config = dict(
    arch='gmlp',
    model='segmentation model',
    dataset='rendered scenes of toy objects such as cars, trees, mugs and chairs',
    train_examples=97500,
    image_size=48,
    grayscale=True,
    crop_scale_min=1,
    horizontal_flip=False,
    translate=0.12,
    num_classes=31,
    output_stride=8,
    norm='layernorm',
    mlp_ratio=6,
    layer_scale_init=0.1,
    patch_size=[8, 8],
    conv_stem=False,
    layers=6,
    width=128,
    residual_init='zero_last',
    optimizer='adamw',
    lr=0.0012,
    beta1=0.9,
    beta2=0.98,
    eps=1e-08,
    steps=22200,
    batch_size=512,
    epochs=116.6,
    lr_schedule='cosine',
    final_lr_fraction=0.05,
    warmup_steps=440,
    weight_decay=0.2,
)
Rows from block 2, named by matrix and row number. Rows with one number belong to one neuron. Each number is 128 + 24 x the weight over its row's rms, rounded and kept within 0 to 255. All counts start at 0. After the name is the row's rms in percent of the matrix's.
# u: gMLP up (value half) (model.blocks.2.mixer.u.weight, 384x128), inputs 0-127
# v: gMLP up (gate half) (model.blocks.2.mixer.v.weight, 384x128), inputs 0-127
# out: gMLP down (model.blocks.2.mixer.out.weight, 128x384, transposed), outputs 0-127
u.179 096 [126 123 155 101 136 151 169 131 148 118 104 130 179 142  83  80  72 150 131 117 120 123 124 106 119  85 136 169 152 114 120  98 161 127 130 134 135  99 140 149 150 105 137 108 114 145  99 155 130  87  89 159 116 132 148  95 126 152 129 166 145  92 142 153 120 114 100 154 167 169 170 171 144  93 139 137 132 115  81 127 122 138 144 157  84 154 127 141 156 141 152 139 137 105 121 137 138 126 106 154 125 105 115 148 130 111  99 146 147 128 101 145  95 106 126 146 109 109 151  98  97 166 166  90 130  97 161 135]
v.179 109 [126  96 124 132 128 130 110  80 135 195 161 104 112 125 147 153 166 125 147  78 155 118 110 129 143 155 145 108 154 164 144 134 139 125 101 107 140 144 136 127  94 112 113 129  87 111 125 117 141 114 132 124 135 147  91 132 138 104 148 136 129 134  94 103 233 116 127  99 101 131 149 103 146 165  88 132 163 150 170 139 111  93 122  93 137 122 159 123 131 104 132 129 144 139 101 125 130 122 125 117 105 125 102 132 140 134 113 110  68  86 127 102 156 112 124 162 117 130 137 120 141 134 125 134 196 104 128 136]
out.179 094 [165 134 150 136 108 115 128 139 142  86 129 143 136 151 111  87 105 123  76 138 116 138  81 133 124  94 130 124 138 118 117  98 149 109 154 130 119 100 108 118 161 128 123 110 177 146 177 111 128 161 146 148 160 126 157 129  96 172 109 147 172  91 152 127  72 116 113 120 149 108 122 146 126 153 161 112 131 100  95 119 158 166 127 169 108 137 127 134 139 180 148 113 103  95 121 138 141 111 130 177 129 112 148 124 119 140 130 122 116 161 147 167 123 135 100 143 124 105 107 100  70 144 172  79 129 122 158 125]
u.180 097 [148 118 161 142 147 108 129 121 129 170 133 112 117 140 168 137 137 134  86 144 102 124 115 118  92 108 143 105 110 110 154 131 155 171 135 113 143  81  83 135 128 107 173 170 122 158 114 145 125 136 157 134  97 132 127 129 149 113 141 170 132 114 126 120 106 165 142 161 147 170 119 186 138 107  85 116 164 111 131  96 113 131 150 187 129 174 132 144 143 115 115 149 156 161 141  98 105 107 118  94 106 141 107 109 156 133  77 140  94 109 121 134 103 151  89  92 150 104 165 104 108  97 111 125 125 118 145 143]
v.180 104 [155 135 140 108 129 116  96  90  64 122 120 135 127 131 107 121 152 130 139 132 175 132 146  92 138 124 157 149 118 142 133 137 131 112 114 143  56 134 123 126 150  99 147 127 118 117 144 114 132  85 130 111 158 142 114 121 136 107 114 114 112 144 121 169 146 100 130 148 104 128 161 150 181 127 102 131 165 126 196 155 102 108 121 110 147 136  96 137 148 139 148 114  66 133 139 142 150 105 148 145 116 113 170 145 118 128 126 155 110 183 106 126 114  73  93 166 112 109 108 128 124 103 135  69 132 159 125 100]
out.180 092 [150 140  77 155 112 105 151 157 113 130 128 111 121 151 135 175 100 122 129 119 118 130 123 133 111 126 137 114 137  92 169 186 178 110 142 163 178 133 157 129 124 115 121 110 103 128 133 140 135  76  93 156 114 118 150 135 143 127 167 103  81 127 132 105 114 125 147 173 122 172 111 110 121 178 122 109  95 156 105 131  99 130 165 151 119 172 113 126 123 142 135 135 118 122  94  77 132 127 104 169 132 100 133 114 100  88  87 133  99 130 176 170 150 131 107 103 121 108 134 118 119 100 118 141 121 104 142 108]
u.181 104 [155 119 155 117 141  85 120 106 117 142 132 131 165  85 116 149 112 149 118 121 117  77 125 101  83 135 112 121 139 100 137 119 173 109 114  97 178  89  91 136 130 114 152 108 127 152 122 157 140 116 137 116 136 158 116 130 122 118 158 121 142 148 118 152  91  89 134 153 162 138 117 122 144 118 118 116 151 140 183 129  89 166 121 149 137 133 125 125 204  54 155 165 171 123 154  97 120 152 120 142 128 177 134 154 149 145 130 147 129 150  99 119 146  99 126 129 132 104 145 100 158 106 136 131 103 154 134 143]
v.181 115 [163 108 159 116 140  88 108 167 106 164 102 123 157 111 148 110  91 111 139 104  85 138 123 104 119 164 108 170 150 134 109 135 123 155 145 113 102 134 104 116  82 120 142 130 101 130  79 153 145 130 159 139 139 144 104 113  89 138 122  99 123 174 165 109 126 113 120 147 149 125 111 140 136 160 136 107 114 162 161 128 137 148 110 122 148 202 139 211 115  83 109 145 128 121 166 131 113 100 118 117 112 129  87 151 132 110 119 133 136 157 120 120 139 138  90 138 144 124 166  91 120  93 122 125 145 131 111 112]
out.181 104 [100 176 124 108 133 154 148 126 103 133 127 144 122 116 144 129 113 130 151 163 144 122 152 142 114 150 130 103 115 171  87  97 131 128 157 160  92 108 152 152 157 148 141 142 133 103 162 161 122 116 104 150 137  96 167 147 129 109 133 160  98 151 116 172 108  68 134 136 119  86 165  94 101 107 149 112 116  99  88 178 107 102 102 110 141 118 111 121 135 133 133 107 121 124 122 116 144 147 118 106 177 128 117  98  74 172 128 117 119 148 145 116 134 128 177 124 130 128  76 107 143 125 109 172 119  91 163 129]
u.182 088 [125  95 158  98 122 107 123 104 100 157  97  81 152 129 113 135 142 116 132 111 148 165 161 136 144  99 117 108 116 136 118 113 147 131 123 143 115 116 145 171 160 152 126 146 110 130 137  69 162 112 117 157 100 120 110  76 124 116 133 135  78 117  91 130 172 120 157 133 120 135 130 103 175 135 111 126 122 123  89 121 155 145 132 134 140 165 136 157 134 105 151 181 148 137 141 147 149 108 135 121 117 116 110 166  79 142 129 130 114  77 136 160  98  79 117 160 121 114  87 144  88 120 163  82 153  98 133 139]
v.182 095 [145 160 107 130  80 143 126 142 154  88 135  99 152 133 120 139 118 147 114 156  85 126 160 128 116 137 149 123 134 117 130 165 139 138 162 124 107 111 127 141 149 135 132 183 134 151  97 148 144 124 145 149 109 128 127 107 120 179 119 148 128 136 136 132 103 148  65 124 107 117 121 130  90 108 119  87 167 151  80 108 109 136 138 112 117  94  81 123 145 147 137 177 170 123 141 163 164 133 150  92 129 182 101 119 116 113 117 119 119  80 119 142 135 127 111  99 158 120 134 137 148 156  86 163  93 108  94  83]
out.182 089 [151 140 120 112 181 145 100 105 117 147 141 179  93 120  94 151 105 133 175 120 124  85  89  88 131 121 130 158 169  99 124 150  99 128 109 132 154 145 121 104  99 104  88  99 141 145 141 102 115 111 128 134 116 129 116 156 131 114 143 141 112 131  80 110 149 139  95 116 148  96 167 177  95  88 156 129 108 151 147 130 103  88 152 129 130  97 134  83 127 161 164 123 140  80 136 136 133 110  82 129 144 135 137 119 154 106 125 138 128 137 118  95 146  97 143 133 127 135 138 174 165 130 171 131 147 161 152 114]
u.183 099 [104 123 110  97  94 137 129 167 170  96 121 107 114 125 118 122 137 105 185 122 112 110 130 138 132 105 139 142 121 118 138 114 131 155  99 123 134 145 133 135 116  77 125 181 143 142  86 152 114 157 137 162 129 118  89 124 144 172 138 112  98 126 105 109 141 139 165 113 127 160 130  98 142 151 114 114 125 120 167 119 145 140 180  95 125 102 165 116 132 147 120 116 133 114 131 192 180 124 146  92 124 175  71 132 104  97 102 116 145  92 110 124 137 134 133 101 154 116 112  91 115 114  91 155 168 133  89 143]
v.183 111 [114 136 111 125  92 162 144 150 179 105 114 149 141 128  95 151 132 136 117 130  98 127 133 139 111 117 128 107 114 130 155 145 141 145 131 181  94 110 113 121 141 153  64 176 107 149 116 122 133 199 170 179 112  64 136 116 124 140 129  95 141 143 118 131 105 137 140 137 124 148  90 102 116 144 101 124 145 168 131 128 133 134 116  96 111 105 117  77 120 137 135 160 144  97 142 177 110 143 131 104 118 156  91 171 128  84 102 129 116 129 110 155 144 137 131 141 138 118 134 165 118 125 134 117 125 127  65 109]
out.183 105 [ 66 111 124  97 145 108 137 136 116 153 113  91 167 114 131 101 132  76 152  97 128 144 158 125  97 134 164 147 125 139 144 116 152  89 117 109 162 122 149 140 134 162 103 140 164 167 133 133 111 114 118 160 133 163 165 112 133 104  90 160 105 122 104 163 149 103 154 122  93 133 125 177 123 117 135  89 176  99 119 106 104 104  99 114 163 155 136 102 115 113 156 130 144 161 115 154 141 129 122 158 119 138  93 166 143 140 154 130 184  82 124 126 114 149  89 127 139 101 107 114  92 129 134 129 138 122 102 115]
u.184 095 [125 129 151  78 128 136 119 174 156 127 129 150 123 123 102  97 151 125 123 164 162 142  98 146 134 127 151  95  91 191 140 106 101 122  81 124 106 117 118 129 147 130 181 116 137 134 107 158 118 120 127  77  60 115 115 111 123 142 123 130 132 170 108 112 129 160 140 108 152 132 112 156 130  93 102 110 130 175  81 172 119 137 130 106 154 122 111  83 147 112 175 103 137 149 107 112 159 120 118 119 125 145 117 120 156 105 166 135 104 122 108 121 136 117 146 177 141 142 142 150 113 159 111  96 120 168 140 123]
v.184 089 [125 142  85 107 157 116 150 120 106 143 124  91 120 105 103 175 111 156 137 164 122  96 124 102 103 142 121 131 130 102 170 177 152 111 102  96 132 107 126 150  86 129  64 150 140 158 131 155 171 154 167 183 159 112 119 138 120 135 108 125 151 142 103 112 102 187 117 135 111 139 106 120 104  83 122 130  94 154 154 117 153 106 106 138 115 146 142 113 130 148 102 141  90 146 151 132 135 114 110 124 111 177 116 117 109 156 137 134 135 129  94 131 122 165 141 156 144 115 161 165 171 151 115 140 117 112 149 103]
out.184 101 [141 114 101 170 159 100 133 115 112  97 137 133 159 151 185 128 113 112 140  63 113 162 150 139 108 119 120 140 158  79 112 114 127 145 138 146 127 147 168 152 120 106 114 100  84 153 106  83  96 165 126 159 206 120 122 144 156 121 132 120 117  96 141 139 117  85 103 141 116 149 118  96 113 128 151 133 129 122 195 129 135 100 106 130 128 121 109 141 132 151  99 154 113 103 141 134  98 124 123 130  94 136 113 167 120 171 133 143 142 141 146 105 100 161 142  98 147 122 108 109 165  86 144 128 118 125 130 110]
u.185 081 [155 137 130 127 141 152 150 152 115 131  82 123 182  98 137 122 129 150 140  99 139 103 136 118 119 110 130 122 159 122 143 145 119 150 151  64 138 101  95  68 131 113 158 123 120 139 170 126  80  90 136 146 176 150 142 125 152 114 152 141 152 119 142 188 108  99 156 133 111 144 137 101 116 161 126 133 174 111 124 140 147 159 115 112  98 136 131 106 148  98 130 136 103 112 140 162 131 128  71 142 136 152 144 146 134 152 133 109 129 157  88  95 109  86 144  92 112 115  88 116 154 112 123 138 100 181 129 123]
v.185 103 [139 135 152 150 137  98 136 171 125 130 117 124 138  85 159  94 115 134 105 111 126 120 114 139 111 105 101 136 162 141 142 135  82 130 153  90 127 150  75  79  97 111 106  88  97 184 114 120  70 128 119 186 190 129 117 107 164 129 154 117 110 127 144  92 108 102 138 112 139 121 141 139 113 156 171  95 105 137 122 138 167 132  94 140 127 175 129 143 121 128  93 112 134 166 126 155 110  94 130 153 152 109 174 113 153 142 141 126 130 175 124 130 126 160 137 116 115 130 142 126 125 131 134 142 138 154 164 120]
out.185 089 [ 97 144 128 116 111 152 116 105 119 150 129 137 124 157 114 128 118 130 155  70 159 126 159 114 148 186 106  92  95 143 129  77  95 170 119 118  87 162 178 125 150 142 116 117 112  93 113 133 118 109  96 149 102 136 163 129 109 146 112 145 137 158 109 112 119 126 107 156 167 143 122 132 166  98 149 172 121 122 101  82 129 157 134 110 141 169 134 139 116 123 108 151 184 127 118 158 174 105 121 118 125 102 134  72 121 110 104 160 126 140 157 128 115 140 110 172 114 125 108 121 126 151 114 149 134 130 110  84]
u.186 105 [109 133 123 128 171  88  91 134  78 117 166  59  84 116 144 142 140  92 137 138 130 124 114 126 139 109 143 150 116 167 139 122 108 119  92 138 103 155 140 156 135 131 135 109 122 113 124 138 113 150 138 122 165 119 106 125 118 146 101 122 143 131 164 173 140 202 124 150 151 127 130 128 148 122  85  82  79 138  95 146 104 145 160 115 119 149 154 112 101 135 116 147 145 105 103 113 144 121 139 117 185 124 128  97 123 146 101 143 141 131 147 147 138 113 119 141 181 124 135  73 116  94 105 150 134 116 105  86]
v.186 083 [108 151 113 169 104 178 144 147 135 144 100 145 142 138  84 125 163 139 116 122 113 133 141 116 113 116 131 130 144  95 132 188 139 140  97 146 105 102 122 135 167  94 124 130 150 152 126 110 100 140 142 181 123 147 137 127 120 141 126 124 126 115 117  98 114 135 144 130 148 140 101 132 122 101 213 196 149 148 163  95 141 119 110 133 126 124  81 107 162 134 116 131 157  95 144 114 196 129 140 101  92 100 116 133 147 141 118 140 143 117 115 157 139 166 124 123 108 154 158 178 151 116  98 130 110 126 109 105]
out.186 091 [146 101 122 118 106  83 169 131 125 152 135 121 133 154 143 130 140 143 128 131 150 162 111 162 115 157  94 154 122 118 125 146 159 149 102 130 122 115 125 135 118 154 143 110 129 112 141  74  85 113 128 116 178 148 138 173 144  99 127 165 137  97 112 123 156 128 117 159 134  91 141 162  93 139 146 164 166 107 136 103 129 121 117 161  79 112  90 133 114 129 127 148 138 139 126 171 112 116 115 127  90 134 114  87 131 170 137 158 132 111 116 115 135 127 114 109  79 176  93 110  98 100 156  81 159 156 138  74]
u.187 101 [118 119 125 173 104 154  87 126 118 139 135 150  97 145 160 140 164 115 131 164 125 165 106 138 170  95 145 133 133 165 122 155 119 115 123 137 109 116 113 103 119 122 120 104 158 115 108 115 112 161 110 125 168 148 113 163  99  91 114 121 144 147 172 138 142  96 129 108 117 110 163 119 128 145 140 112 142 156 149 111  76 141 140 134 144 130 108 112 112 117 158  64 132 140 135 144 141 104 127 107  96  82  83 101 172 112 140 104  98 121 105 142 177 162 123 136  75 139 159 119 136  89 131 106 102 181 121 143]
v.187 082 [115 156 138 154 160 158 145 141 128 102 105 105 127 127 138 134 114 150  96 157 132  79 132  92 100  98  96 158 108 126 152 110 152  97 110 101 139 141 125 149 146 101 131  73 154 181  85 159  97 148 126 107 132 121  85 153  97 151  83 135 167  98 122 149  95 142  81 141 120 140 146 138 120  91 118 151 136 170 122  92  85 157 133 125 109 115 110 138 162 169 159 151 141  97 163 141 176 143 136 103 112 111 105 122 122 157 116 163 134 119 144 163 126 120 147 139 148 106 157 123 154 142 125 144 125 144 123 127]
out.187 096 [129  89 104 127 157 116 149 114 140 170 130  93 138 126 129 121 127 151 147 149 117 175 136  86 112 105 122  52 132 109 163 124 169 131 147 169 133  95 125 144 131 121 141  93 144 157 111 121 134  86 141  99 105 133 105 126 144 123 128 120 175 135  75 151 111 140  98 139 134 128 124 136 114 109 140 108 154 126 118 143 155 181 136 122 157 108 145 135 187 109  84 122 118 154 114 151 110 175 131 125  88 119 108 125  91 136 115 151 141 128 125 184  93 114 124 130 186 140 100 126 162 139 110 125 122  97 121 106]
u.189 105 [146 115  85  97 180 114  83 128  84 137 103 105 117 135 119 125  98 128 101 164 104 128 130 125 152 154 141 118 109 113 136  85 140 138  85 105 119 148 106 138  95 133 125 135 173 133 117 140 145  91 142 130 127 150 119 149 105 152 168 160 139 137 107 104 137 192 152 141  93 125 119 114 114 119 117 124 113 108  88 188 142  87 125 155 156 130 120 145 111 128 113 137 121 135 143 145 120 144 107  61 170 128  88 137 109 104 145 129 109 120 140 133 144 164 169 184 135 157 129 105 133 136  98 130 138 159 145  94]
v.189 094 [117 146 161 109 100 130 180 135 143 163 141 159 149 119  84 117 144 153  98 161 107 107 166 156 117 141 163 114 133 118 149 156 139  87 161 138 124 112 106 100 134 103 138 106 149 136 136 131  99 144 143 123  96  91 137 132 141 146  78 168 142 144 104 160 105  83  98 152 211 144 140 114 122 117 138 155 119 150 173  94  78 153 125  64 120 157 107 114 151 115 146 115  97 110 124  95 136 146 125 128 120 130 150 125 114 126 117 148 143 128 111 136 115 106 158  96 117 147 109 137 148 135 107 137 107 137  89 128]
out.189 097 [ 97 114 135 139  88 114 169 117 116 103 123 148 155 150 156 105 150 142 150 159 129 146 120 127 160 132 117 187  97 158 116 146 137 125 148 151 122 132 127 158 136 147 129 112  96 133 100 128 129 152 125 142 117 104 134 133 153  84 117 117  88 163 125 149 119  78 183 133 124 121 152 128 125 123 110 128 133 113 175 132 125 155 131 123 109 117 113 120 104 123 162 168 159  91 115  70 154 107 113 179 116 108 113 133 104 112 144 137 153 126 155 106 109 141  76  64  80 159 107 133 116 144 151 157 100 120  87 137]
u.190 105 [155 118 125  96 138 130 139 149 121 120 163 135 134 110 125 116 148 121 124 141 103 151 106 150 141 128 108 102 117 162 190 117 108 153 112 118 165 147  90 144 166 147 108 124 139 150 141  96  50  90 146 138 121 129 106 124 131  97 113 146 131  93 124 148 126 106 138 106 125 110 118 124 132 121 139 119  90 110 135 137 147 164 123  83 177 163 107 112 120 118 142 122  82 114 123 162 159 165 139  56 128 132 139 122 159 114  87 118 187 150 112 106 118 135 133 160 120 130 152 146 159 153 102  82 100 149 156 109]
v.190 080 [114 163 130 123 142 117 155 135 118 126 114 123 125 150  99 159  98 158 109 130 114 108 125  88 110 157 145 171 128  89 135 134 140  94 135 116 112  87 178 166  77 115 116 104 114 130  91 104 185 121 177 106 137 141 154 154 116 147 138 119 157 131 107 124 101 148 107 133 115 159 117 150 124  99 137 117 125 160 153 126 110  63 120 134 111 143 123 127 159 141 137 146 144 123 138 104 138 135 153 128  72 149 109 122  46 143 157 150  92 123 118 165 147 145 138 106 122 113 172 153 158 133 140 146 140  99 131 108]
out.190 100 [150 120 158 101  92 168 138  84 113 122 131 122 126 129 107 134 155 152 146  91 151 104 146  63 110 140 145 180 117 104  77 125 157 154 145  94 118 148 146  97 143 144 140 109 121 110 134 145 151 143  84 138 103 147 115  95  99 150 141 100 132 163  96  97 157 151 125 172 126 122 144 154 144 125 123 109 169 143 149 129 139 115 129 135 102 101 116 136 114 151 107 146 122 155 136 102 123 145 123 199 117 147  97 126 121 108 139 116 103 120 165 139 162 171 123  88 107 127 111  87  78 137 116 166 123 126 115 125]
u.191 097 [110 170  97 134 122 121 140 129 124 130 136 101 134 101 110 120 144 166 146 131 139 114 123 142 116 131 170 142 129 132 134 133 134 165 105 105 130 106 134 122 151  86 105 146 160 126  95 105 130 128 112 153 154  87 119 110 163 101 120 119  73 165 126 136  99 122 167  84 124 156 135 107  95  90 113 112 129 119 165 183 141 137 121 146 122 160 113 126 128 127 176  85 138 181 179 174 161  98 119 130 145 120 143 131 108 133 119 175 121 117 104 128  85 146  88 114 156 125  92 134 116  94 110 120 140 149 147 181]
v.191 094 [157 138 160 111 150 127 112  70 104 111  96 163 153 141 133 161 125 117 165 120 158 120  97 137 131 117 144 127  86 111 136 163 120 147  89  97 131 161 131 107 129 150  96 122  63 123 154  96 115 121 119  82 155 129 166 155 176 155 151 129 171 132 115 148 149 135 148  62 117 117 135 152 126 103 142 165 119 154 106 133 119 133 101 134 120 131 118 117 118 119 100 127 120  81 140 120 140 166 123 151 114 132 124 158 145 149 165 113 108 124 152 112 104  76 130 150 100 140 118 152 164 133 156 122  87 140 156 106]
out.191 100 [100 135 148 107 101  77 102 151  92 162 137 106 120 153 117 115  86 113 127 171 117 165 177 106  71 127 112 147 120 135 127  93  82 173 140 149 129  66 181 161 131 109 142 131 179 145 128 129 167 149 136 126  82 140  95 118 126 127 130 167  81 156 150 151 110 137 126 135 121 123 108 102  94 144 107 105 140 112 154 125 134 141  94  93 146 141 139 139 173 101 127 103 121 114 108 146 153 128 135 116 144 145 148  93 106 144 146 108 125 125 149 137 135 125 138 132 183 155 141 125 154 137 122 131 135 131 113 113]
u.192 090 [144 113 124 144 129 136 119 127 131 142 140 112 132 104 134 138  82 126 123 124 110 119 135  83 124 145  85 146 133 103 118 171 128 186 142 109  97 130 106 113 122 130 130 127  63 128 116 136  80 123 109 160 178 152  90 119 143 142 160 171 109 159 146 123 137 129 145 167 151 111 146 116 122 126  99 119  60 135 142 128 143 150 136 125 141 180 144 163 162 128 115 105 121 146 161  99 126 113 116 103 124 150 142 172 142 139 102  88 145 115 127 119 129 145  69 147  97  86 160 132 117 164 112 128 124 165  84 106]
v.192 102 [112 140 130 122 121 131 146 130 132  96  99 137 164 173 115 125 144 148 118 123 129 111 119 149 107 140 171 132 119 155 166 122 145  78 113 119 176 102 127 151 153 128 119 115 164 154 147 120 163 123 147 117  83 131 147 170 110 116 115 105 157  66 116 113 104 166 110  90 132 128 142 145 122 102 149 137 151 120 125 102  66 138 102 123 102  91 102  90 143 133 143 156 149 123 104 174 161 141 137 141 114 125 140  94 112 120 115 181 129 143 127 128 127 124 187 121 153 159 127 126 192 133 117 138 110  99 164 153]
out.192 107 [120 146 134 158 153 100 153 150 148 104 104 138 123 114 119 145 172 123 106 126 140 149 148 173 142 118 154 119 142 142 166 120 131  98 132 123 135 130 124 126  95 123 136 118 180 152 149 107 187 142 134 111  97 105 128 147  94 111 116 103 143  83 137 127 135 103 113  82 136 143 111 138 160 129 134 107 190 155 134 111 120 122 126 117 123 110  93 110 117 142 110 148 110 102  78 143 111 153 135 141 131  83 117 100 114 123 138 185  74 155 110 121 121  91 179  99 172 150 121 108 149  78 154 126 119 112 152 167]
u.194 091 [138 162 150 141 119 124 127 112 109 157 133  64 189 139 125 149 142 137 156 117 126 111 135 119 114 112 133 136 131 156 112 122 135 123 101  94  81 122 111 132 151 127 155 151 118 102 104 142  83 121 140 134 135 117 179 116 111 136 129 105 114 116 183 168  88 126 160 135 106 148 121 117  89  76 161 155 124 113 111 144  94 172  84 127 129 131 117 127 116 141 186 161 133 143 175 157 128 156  72 146 158 134 153 138 111 140 119 104 135 130 113 110  77 104 126 123 147 118 110  95 142 143 128 172 115 147 143 117]
v.194 097 [ 95 117 105 131  89 165 124  80 129  96 111 125  90 176 118  96 160 135 108 151  94 147 109 142 131 165 143 146 101 127  78 120 146 124 136 123 159 111 135 167  97 133 100 167 109 147 102 119 163 154 116 118 118 153 105 148 130 118 144 196 111 135 133 135 150 137 124 121 126 106 137 136 104 107 126 105 110 124 118 133 146  96 152 111 118 135 136 146 122 114  97  67 132  91 139 151 138  91 169 110 131 117  95 152  93  75 128 123 151 132 164 112 148 123 156 139 133 192 153 132 133 138 100 156 103  98 115 117]
out.194 094 [133 133 108 149 150 129  87 154  89 156 114 134 151 117 144 128 116 131 124 159 120 145 163 105 131 150 164 123 123 137 158 115  90 114  86 169 147  92 161 139  96 135 135  83 150 116 140  93 148 110 152 125 176 123 160 119 161 133 119 159 157 131 165 168 112  90 118 153 134 113 146  99 169 110 109 123 155  93 154 130 125  79 107 115  92 140 128  57 167 161 121 130 164 138 122 105 126 107 123 118 119 128 144 115 125 138 147 125  92 141 109 139 167 118 129  97 142  92 120 163  94  99  92 126 104 126 145 111]
u.195 094 [122 174 122 107 103 122 112 151 140 131 111 148 130 160 125 124 165 183 133 128 130  99 144 107 102 147 120 159 140 110 173 114 133 170 119  85 155  73 116 127  97  92 116 122 108 101 144 177 146 119 157 126 149 122 150 101 140 171 122 110 155 128 147 119  71  94 144 114 144 187 147 145  91 112 137 145 143  98 145 128 162  97 143 123  90 111 118 117 114 142 164 116 124 164 139 170 119 140 120 128 155 149 104 116 136 105 126 111 152 136 135 104 109 131 133  90 130 134 114  91 120 158 182 134 133 164  98  99]
v.195 134 [163 120 153 122 158 146  74 117 160 105 124 136  80 141 122 144 113  89 149 135 174 121  93 132 134  77 119 117 121 101 133 126 120 127 114 166 129 168 136 129 131 172 157 156 148 143 171 112  96 162  91  80 124 124 111 112 117  95 160 122  76 165 111 139 127 144 121 110 128 108 155 131 127 157 107 135 155 105 136 161 124 134 119 169 163 155 129 159 129 138  99 133 118 122 147 108 129 119 143 103 103 116 158 155 152 131 106 146 129  92 152 154 105 133  93 131 150 128  70 105 120  95 105 109  92 170 125 145]
out.195 104 [124 136  85 148 168 123 144 119 131 142 150 114 173 100 111 136  90 118  97 180 133 145 144 119 111  99 121 146 131 142 108 137 103  77  78 120 105 143 139 148 128 142 129 151 103  88 110 122 135 138 108 178  93 161 138 134 158 137 120 118 167 117 117 120 119 149  99 164 130  89 152 137  86 132  79 123 137 141 142 182 153 103 115 152 107 146 103 158  91  67 158 113 117 123 145 140 136 142 120 145 166 128 134 125 146 119 119 171  86 131 162 125 152  77 115 149 104 118 122 157 141 157 127 127 100 126 113 133]
u.198 105 [123 107 110 145 158 145 109 104 142 160 126 159 145 128 118 158 144 125 142 119 168 120  95 119 119  94 148 151 160 148 113  90 153 113 119 144 127 113 126 160 170 156 114 149 141 169 116  96 119 158 140 126 166 107 103 143 111  85 103 154 135 182 115 136 126 107 153 126 153 132 143 130 134 175  93 165 158 118 120  85 104  70 101 100 154 123 134 116 141 134 168 135 146 111 155 152 106 124  87 102 143 101 129 124 139 110 110  99 107  75  63 138 112 108  98 155 107 138 108 134 157 119 133 138 148 142 118 167]
v.198 088 [157 121 172 137 137 141 129  87  67 161  98 180 152 115 102 134 141 141 132 135 131 116 108 109 118 108 133 129 155 116  93 124 151 135 101 134 135 124 128 158 145 145 105 154 119 207 121 103 103 127 164 141 138 147  97 138 118  86 112 158 114 136 111 124 141  93 150 129 147 123 107 153 141 119 126 119 183 156 106 129 100 104 103 133 151 113 121 106 137 123 146 145 119 141 152 148 107 125 122 123 115  98 123 114 164 149 114 108  74  81  99 156 111  84 137 157  65 119 134 124 147 112 158 155 139  95 122 168]
out.198 098 [157 116 115 124 104  87 113 115 149 119 159 141  78 149 101 132 137 167 136  85  91 146 151  98 115 156 137  86  87  78 153 134 180 124  94 156 125 120 156 142 133 141 162 109 131 110  93  93 150 126 132 149 117 159 115 139 119 143 139 129 101 135 114 133 127 149 133 129 127 123 149 110 175 124  91 158  66 173 137 139 142 152 132 100 148 123 105  98 154 142 156 130 161 126 130  96 163 117 105 177 128 179 129  99 125 103 153 159 102 135 136  94 126 102 107 124 146 107 158 145 127 149 145 137 126 117 104  94]
u.199 103 [140 142  90 137 167 100  89 121  98 114 128 104 107 125 156 158 132 121 107 150 132 141 130 143 138 132 144 167 117 132 112 119 135 138 134 149 132 138 110 155  99 126 176 181 118 108 146 146 184 115 140 147 114  76 139 135 120 124 111 129 110 146 167 112 135 156 127 131 111 117 123 134  95  83 103 139  63 137 104 153  84 117 183 105 141 121 138  94  96 160 147 162 110 120 134 121 139  94 141 126 171 155  78 117  95 145 158 136  99 110 150  95 133  90 143 136 145 166 156 105  94 115  98 110 104 116 110 125]
v.199 086 [114 156  96 113 136 114 155 160 118 122 104 129  91 141 110 133 167 160 102 164 130 125 124  97 102 177 120 156 109 104 130 173 148 144 132 152 134  90 124 145 112  94 138 137 109 115 124 135 176 104 152 119 117 131 157 161 133 148 131 122 112 151 112 120 115 171 123 143 135 146  99 147  84  83 149 121 122 137 145 110 135 109 107  99 141 146 104 123 144 137 152 187 102 148 116 118 133 151 133  82  78 162 109 106 123 132 144 178 134 146 159  91 126 154 103  72 144 145 108 137 171 124 110 124  84  88 119 146]
out.199 101 [116 110 147 114  91 157 134 110 110 135 106 110 142 157 109 143 182 156 144 130 137 115 127  93 112 162 122 149 107 110  81 120 192 144 118 107  99 118 113  81  90 171  87 127 182  98 158 135 125 114 112 141 101 173 116  99 109 144 149  99 128 122  91 107 144 141 150 147 156 134 114 131 159 126 136 122 191 139 100 120 169 126 112 117 101 128 111 123 141 130 110 154  94 110 142 146  89 160 144 149 121 108 122 151 148 113 156 109 136 123 132 137 144 137 125 111  84 131  63 126 120 144 164 141 146 138 154 150]